From a checkpoint of a small masked image model: 24-pixel images, activation prelu.
Rows from block 5 of a small masked image model, named by matrix and row number. Each number is 128 + 32 x the weight over its row's rms, rounded and kept within 0 to 255. All counts start at 0. After the name is the row's rms in percent of the matrix's.
After each channel's rows are labels from the 100 images, of 14976, where the channel reaches its highest value: "top examples" is what is common among them; "lies over" is the class under the peak. Only what is clearly more common there than usual is listed. The data: pixel-art sprites of 400 made-up characters on tiled backdrops.
# conv: pointwise conv (model.blocks.5.conv.weight, 128x128x1x1), inputs 0-127

conv.71 090 [112  65 127 116 125 123 146  90 145  92  53 138 147 147  85 175  85  46  86 148 107 147  83  57 122  78 152 131  91 149 196 138 167 138 104 154 144 104 128 132  90 116  84 103 107 111 172 122 156 128 122 126 115 110 151 121 104 171 133 113 127 107 126  63 129 143 127  85 146 169 121 119 108 143  94 128 124  96 139 124  50 102 135 173 142 112  61 148 112 124 111 152 132 149 107 127  92 141  93 108 155 126 168 117 165 143 113 191 107 160 150  74 123 164  12 147 121 137  85 137 110  95 123  97 136 122 153  59]
top examples: large; white; black
lies over: sprite

conv.115 092 [ 70 152 217 202 144 161 104 149 110 177 144 175 113 103 121  97 108 146 218 152 143 118 115  51 159  44 121 102 134 142 151 118 131 107 107 135  96  96 114 155 190 163 149  74 136  80 145 134 114 142 134 146 126 115 138 111 137 102 104 124 110 149 136 106 137 119 174 132 138 118  87 159  95 116 117 109 133 133 120 102  85 111  96 137 141 215  69 211 134  89  84 138 142 133 119  96 162 170 135 127 129 141 133 109  92  98  94 123 124 115 192 105 134  94 162 102  87 142 119 114 104 155 161 102 172 170 142  81]
top examples: large; white
lies over: sprite

conv.27 076 [131  73 110 162 124 119 107 127 137 104  92 150 102 113 176 132 142 129 138 149 136 145  51 193  95 115 116  88 137 106 169 129  64 152 108 166 119 112 142 138 134 107 119 114 144 116 148 102 133 105  82 100  75 160 136 218 124 148 184 145  52 171 118 116 139  99 131 171 163 123  85  78 153 176 116 125 211 103 197 100 154 162 154 137 151 111 125 148 145 169 116 125 157 138  97 190 167 145 139 115 174 105 173 135  93 160 150  50 149 110 124 101 100 140 111 127 127 153 143 164 193 175 170 149 162 127 145 149]
top examples: large; blue
lies over: sprite

conv.22 060 [101 125  80 143 182 136 170  72 134 103 144 111 147 113  97 160 144 100  98  92 133 144 203  93 108  97 116 186 107 110 141  96 109 116 153  74  86 121  99 117 220  60  50 123 127 124  98 104 106 185 129 111 165 113 146  87 134  89 138 131 101 203 152 164 125 112 110  77 118 152 153 168  98 183 111 120 109 113  83 130  87  91 136 133 173 128 108  89  53 177 127 131 102  91 122 145  62 156 132  96  96 125 127 122 141  76 151 151 106 147 108 104 130 165 144 110 158 104 178 164 156 152  94 109 128 128 116 143]
top examples: large; red
lies over: sprite

conv.94 102 [159 134 122 150  88  92 131 186 131 119 156 131 107 130 110 124  99 122  90 106 120 164 135 135 104 145 125 129 116 117  74 111 155 118  86  96 164  89 112 199  98 114 109 113 117 117 152 114 152  91 135 144 116  85 136 149 134 122 120 175 122 127  77 127 143  87  82 143 174 255 121 161  96 100 147 129 152  86 146 136  96 103 136 115 152 195 144  83 150  90 142 125 130 113 144  81 153 123 165 145  89 132 101 104 144 135 151  73 106 130 222 163  97 124 123 132 142 150 144 185 118 140  74  82 138 110 129  94]
top examples: white; black
lies over: sprite

conv.100 073 [132 144 189 190 141 124  75 119  72 107 138 110  93 188 110 140  81 159  86  81 160 153 155  90 143 186  92 142 130 107 117  94  98 114 142 156 131 114 129 140 106 114 128  86 121 180 161 109 175  93 115 162 116 109 123  88  93 138 206 135 213 113 142 112 165 158  85 126 142 154 135 105 139 178 162 117  75 139  68 111  71 114 153  88 132 139 106 100 142 143 130 164 113 159 119 150  74 171  61 174 122 146 109 132 125 145 112 144 100 159 169 148 136  91 100  90 114 165 110 150 152  94  43  82 105 115 142 145]
top examples: large; orange; yellow
lies over: sprite

conv.68 092 [139 199 118 151  81 178 132 108 112  60 154 139 119 124 155 158 118 150 229 141 163 120 122 157 124 117 119 146 135 147 139 105 148 108  71 121 101 106 113 103 103 171 168 147 154 126 152 169 142 145 174 102 158 143 143 137 112  56 118  96 110 165 102 136 141 169 111 116 113  55 105 150 122 130 106 136 124 171 113 149 102 121 140  92 125 124 119 167 140 103  69  88 172  95 146 130 234 165 121 108 103 134 134 112 156 164 129 121 160 118 122 134 124  88 147 154  68 196 129  25 152 119 192  92 125 143 100 112]
top examples: large; yellow; white
lies over: sprite

conv.79 083 [131 133 148 109 168 124 127  90 109 145 162 121 171 170  44 126  70 155 186  72 170 137 106 184 103  89 112 130 117 119 129 157  87 104 143 107 144  27 167 152 101 140 165 104 100  61 145 156 152 103 164 129 105 117 122 128 210 160 116  91  75 134 145 166 155 154 154 100 137 137 110 119 177 132 113 132  69 212 114 108 164 104 164  92 134 114 161 111  79 113 135  95 122 114  91  79 117 105 113 120 131 102 120 105 140 104 129 129 134 180 146 138 132 166 143 129 121 164 145 212 117 122 158 100 152 185 155 128]
top examples: large; white
lies over: sprite

conv.69 068 [ 62 126 157 116 131  69 116 149 109  75 171  80 110 123 127 138 116 174 171 103 145 206  88 114  53 188 119 117 135 138  97 125 163 126 156  91 115  75  95 138 123 156  90 138 119 145 101 125  75  83  92  86 113 117 128 131 100 117 212 151  86 135 127 100 170 154  93 122 116 188 129  67  96 126 138 139  94 140  80 140 154 139 125 109 145  63  74 123  93 125 187 117 122 165 117  82  70 114 139 133 152  85 173 178 141 182 126 129 129 110 133 130 138 120 129 175 107  86 122 103 180 142 138 150 146  75 143 102]
top examples: large; red; purple
lies over: sprite

conv.40 119 [145 187 173 159 132 130 152 191 140 115 123 137 119  93 167 105 136 125 186 128 137 101  98 104 128 146 145  94 144 115 150 153 117 128  92 123 113 149 156  82 163 158 149 148 125 119  97 111  84 150 156 136 114 139  94  90 111 114 105  81  99 216 125 107 135  98 152 123 129  86  55 201 114 229 101 147 121 206 148 128 134 144 136  89 191  78  96 131 132 110 146 149 148 147 155 121 116  87 174 112 130 167 101  84 134 177 203 101 141 100 118 126 122 119 225 145 121 103 108 123 169 131  89 116 176 145 113 124]
top examples: large; white
lies over: sprite

conv.1 081 [122 136 147 207 155  65  95 117  84 175 139  86 123 182  77 127 152 102 186 174  73 128 145 169 135 164 104 100 123 130 121 140 104 116 175 132 141 122 180 123 103 159 186  95 113  79  99  95 141  86 149 165 126 124 112 125  92 138 126  58 118 138  84 153 170  79 147  99 113 158 144 153 142 147 180 116 191 148 124 141 148 137 136 152  89 187  98  84 108 105 126 146 132 144 131 108 142 117 117 134 143 139  80  60 147 133 124  99 124 133 212 124  99 177 195  96  91 116 121 202  91 118 134 145 163 160 120 126]
top examples: large; white
lies over: sprite

conv.52 089 [158 213 144 134 123 132 142 157 168 121 161 136 152 153 146  96 141 140 145 175 152 124 119 102 114 223 142 144  76 112 193 147 126 131  47  87 102  93 101 105 132 159 136 110 134 103 144 146 128 110 138  77 133 145 148 141 124 135 197  77 129 132 129 174 119 136 155  91 198 139 128 172 162 116 122 143 145 180 130 151  84 130 107 113 125 131 184  67 118 138 122 164 107  72 200  89 200 154 122 115 113 138 132 116 136 136 188  70 159 162 142 207 144 170 186 125 140 114 157 134 130 129 102 116 110 108 160 149]
top examples: large; white; black
lies over: sprite

conv.29 077 [193 168 142 125 121 162  81 184 135 177 134  80  88 109 134  97 119 163  95 124  97 155  73 118 116 143 103  89  99 149  98  52 114  85 113 156 117 131 129 122 134 150 112  96 113 110 219 156 117 126 106 128  95 107 192 119 148 114 119 127 119 144  91 111 143 186 142  87 189 122 134 174 134 129  96 191 114 140 127 157 123 156 174 179 153  90 178 102 135 118 105 102 140 188 104 120 167 176 125 134 125 180  42 118 129 121 132  79 153 160 136 140 117  63 161 152 119 109 117  79 172 143 133 133 108  56 123 144]
top examples: white; black
lies over: sprite

conv.92 084 [ 69 200 127  89 115 127  92  90 168  99 134 133  40 125 119 156  85 110 153 183 100 153  71 112 131 184 118 124 114  73 117  98 146 131  86 139  76 105 110 146 141 125  93 149 176 130 152 120 133 115 139  84 100 132 163 124 104 125 200 139 135 146 123 102 167 125 141 221  61 166 116  85 105 103 135 136 147 142 161 131 133 116 184 100 147 109 132 130 163 145 191  89 163 110  69 134 176 112 112 104  88 115 133 170 125 134 121  73  86 177 144 179 100 115  69 135  96 139  98 159 139 110 111 120 125  82 118 157]
top examples: large; white
lies over: sprite

conv.20 117 [136  80  86 114 141 169 160  81 135  93 199 101 119  86 131 164 126 127 100 136 168 119 102 105  95 150 121  93 119 102 156 171 160 122 181 139 156 192 135  91 127  72 170 158 156 151 114 108 123 141 151 100 122 132 122 108 141 157  98 138 111 142 125 106  99 125 142 166 152 106 138 103 112 192  98 115  88 134 112 149 110 174 114 146  83 151 102 166 119 129 151 170 103 136  81 108  28 123 151 142 135 153 154  97 126 124 255  73 117 102  92 162 108  81 147 117  99 137 138 142 137  70 105 141 104  91 137 120]
top examples: large; white
lies over: sprite

conv.12 091 [180 115 199 146 156 111 156 145  84 179 125 111 122 101 118 123 134 132 168 132 137 112 146  84 122 193 137 123  82  90 198 135  86 140  85  79 127  93 178  97 142 163 117 124  84 112 164 117 134 104  77 154 127  87  74 153 119 138  61 154 120 134 107 173 161 142 151 159 103  84 165 129 145 154 144 149  69 139 112 127  84 169 124 118 186 165  98 121 126 158 181 149 112 143 115 118 174 255 131  97 138  93 157 150 116 100  68  91  99 141 138 109 149 126 121 147 123 107 143 128 113 113 104 138 119  87 146 123]
top examples: large; white
lies over: sprite

conv.88 090 [139  89 132 102 138 180 148 175 156 124 133 148  96 133 163 149  49  99  60 126 130 144 104 110 194 145 128  70 134 139 116 157 100 160 123 133 194 151 136 113  98 105 114 167  96  92 110 147  86 132 100 107 144 130 168 115 106  99 182 153 114  77  87 133 118  76 108 160 168 152 174  52 127 119  76 149 106  68 148 121 121 144 151 148 123  53 214 148 128  94 168  80 158 132 114  88 120 147 180 179 112 123 160 117 115 115  96 188 106 127 120 162 133 113 115  74 153 107 107 144  92 110 134 104 102 107 104  80]
top examples: green
lies over: sprite

conv.2 107 [219 122 191 136 135 146 137 104 176 115 121 137  61 181  90  94 121 155  76 161 115 102 140  93 135 137 146 146 152 147 103 137  71 143 138  67 156 180 172 120 134 143 146 135 127 164 117 159  90 147 142 138  92 125 179  82 176 127 148 104 104  88 138 172  68 145 141 148 115 144 125 121 112 151  90 102 133 171 109 110 172 112 112  93 203 121 119 182 127 164  92 183  94 137 139 116  96 216  77  76 113 169 121 121 158 103 108 181 119 140 155 115 171 134 127  94 125  98 109 140 121 154  85  86 130 172  84 141]
top examples: large; white
lies over: sprite

conv.17 086 [142 110 106  88 121 137 115  87 140 196 180 171 164  92 193 135 144  65 128  65 181 119 191  76 144  51 107 112 171 144  79 128 149 174 140 173 130 113 137  80  92 113 127 153 102  83 159 134 123 119 110 136 214 147 120 140 124  81 177 150 148 168 109 129 136  98 116 131 200 128 172 158  97 149 123 134 122  66 129 155 156 109 110  84 128  83 116  89 125 125 156 132 159 120 151 108 106 157 151 126  77 135 122  81 133  88 142 141 136 142  72 140 148 165 125  91 177 122 113  92 149 141  82 100  69 124 113 144]
top examples: large; black; white
lies over: sprite

conv.21 139 [ 79 172 134 154 160 146  92 206 165 136 188  85 130 142 143 135 110 123 161 129 148 113  75 138 132 125 132  80  91 108  67  68 130 140 108 142 111 250 118  66 102 140 132 132 124 103 141 126 126 104 141 127 151 147 158 111  98 114  99 109 132 112 155  90 156 138 142 112  30  96 101 128 118 192 145 100 117 102 117 136 146 124 105 137 156 111  69 121 146  95 128 151 151 119 184 126 201 144 189 118  97 150 158 127 130 111 150 156 121 112 140 128 123  44 189 161 101 157 132 116 115 164 117 101 113 180 157 102]
top examples: large; white
lies over: sprite

conv.34 087 [158 218 133 170 155 112  94  88 137 146 137 163 155 175 113  97 137 173 168 105 135 164  77 152 127 164 187 182 106 123 155 117 111 176 107 148 123 126 145 109  96 129 152 122 153 170 213 140 165 142 115 160 171 105 115 130 166 109  97 138  98 126 151 142 138 146  86 100  85 145  79 132 142 126 198  75 118 139 114 120 152 139 138 121 162 116 103 164 142 187 136 104 125 118 160 121 118  93 106 129  98 102 162 138 151 127 204 134 106 117  95 115  89  78 193 107 132 156 159 192 143  98  98 201 121 205  92 133]
top examples: large; white
lies over: sprite

conv.31 116 [105 196 168 173 128 195 140 156 153 108 175 131  68 123 158 183  83  95 186 114 178 121 118 103 131  96  93 168 124 102 148 160 130  62  55 108 121 153 136 118 199 178 104 169 113 161 123 117 180 131 122  87 133 103 115 132 107 165 116 163  77 124 141  90 209 119 136 122 113 132 159 149 121 166  96 114 105 135  94 169 147 145 118 133 138 132 121 134 143 114 135 136 184 163 116  94 116 101 127 185 101 100 130 102 102  34  84  61 125  73 135 182  97 134 137 130 143  76 121 138 135 139 150 134 139 145 117 126]
top examples: large; yellow
lies over: sprite

conv.83 130 [133 132 166  82 167 111 130  86 172  74 126 122 130 137 183  96 167   0  97  95 106 137 149 153  98 112  97 127 108  66 184 144 113 115 113 133 109 155  98  74  98 106 120 117 119 130 137 115 121 128  90 121 115 130 111 102 145 125 122 103 118 121 117 134 143 197 165 147  76 120 118 118 109 185 151 150  90 142  98 143 107 133 126 108  85 150  80 119 110 138 130 125 142 235 116  96 137  76 165 109 137 111 146 138 109 108 143 139 116 148  88 112 135 117  99 121 116 118  69 131 110 116 184 111 137 134 154 148]
top examples: large
lies over: sprite

conv.19 117 [161 125 109 133 154 157 132 174  98  88 112  71  43 150 180 125 123 129 220 130  90 135 131  94 125 132 161 123 134 105 227 133  82 107 166  78 100 106 130 117 140 123 112 163 150 192  53 148 105 124 166 127 105 112 126 114 129 124 172 146 167 196 102  80 135  77 104  70 152 103 122 176  84 124 145  85 136 172 111 139 140 133 110 102 136 132 134 124 134  61 125 176 121 114 125 123 107 180 173 142 115  75 131 147 126 118  83 108 123 126  97 149 106 145 141 125 122 125 108  46 178 152 137 129 112  89  98  96]
top examples: large; yellow
lies over: sprite

conv.55 114 [150 160 131 115 115 144 163 124  90 151 170  84 166 102  79 130 155  67 113 113 107 132  70 111 122 206  77 163 140 129 104  82 134 149  90 152 117 152  93  96  99 126 122  91 105 145 116 142 143 107 122 100 114 117 131 116 113 147 132 148 134 156  90  88 184 138 157 112  38 111 164  95 188 154 109 143 152 121  98 141 132 132 129 141 147 167 125 102 107  95 152 147 146 156 222  83 169  28 207 103 100 113  81 112 140 152 183 120 144 112  76 127 118  87 158  91 163 136 162 143 108 153 103 165 116  97 118  98]
top examples: large; yellow
lies over: sprite

conv.111 077 [113 159 138 153 158 164 148  95 125 119 117 113 105 163  97 115 109  95 116 160 120 182 112  99 106 101 124 169 130 112 160  73 141  73 151 167 139 203  77 122  98  64 118  70 150 141 132  89 141 134  96 113 169 125 142 186  80 142  33  82 116  99 126 155 207 129  96 157  85 142  77 158 183 124  93 135 136 191  89  59 107 147 115 127 151 134 108 139 118 140 146 165 107 125 163 109 140 124 139  93 125 128  98  78 128 110 166 120 133 105 137 136  67 104 108 111 139 116 147 172 127  93  63 155 149  99 165 188]
top examples: large
lies over: sprite

conv.105 071 [114 102 135 163 160 127 163 108 117 118 104 106 147 173  74 114 125 154 131 170 115  93 120 138 121 158 112 173 121  82 144 186 178 144 143 174  82 130 139 138 100 154  81 134  94 137 119  93 145 141  53 149 146 155  62  90 138 121 117  78 103 114 174 150 101 170 127 130 118 166 118 120 131 197 103  73 129 178 163 119 136 110 134 118 176  88  70 104 131 128 185 138 140  21 154 147 184 122 192 144 115 136 148  50 125 111 116 173 130 142 110 111 153 124 147 165 105  81 146 166 135  93 111 140 117  51 141 142]
top examples: large; green
lies over: sprite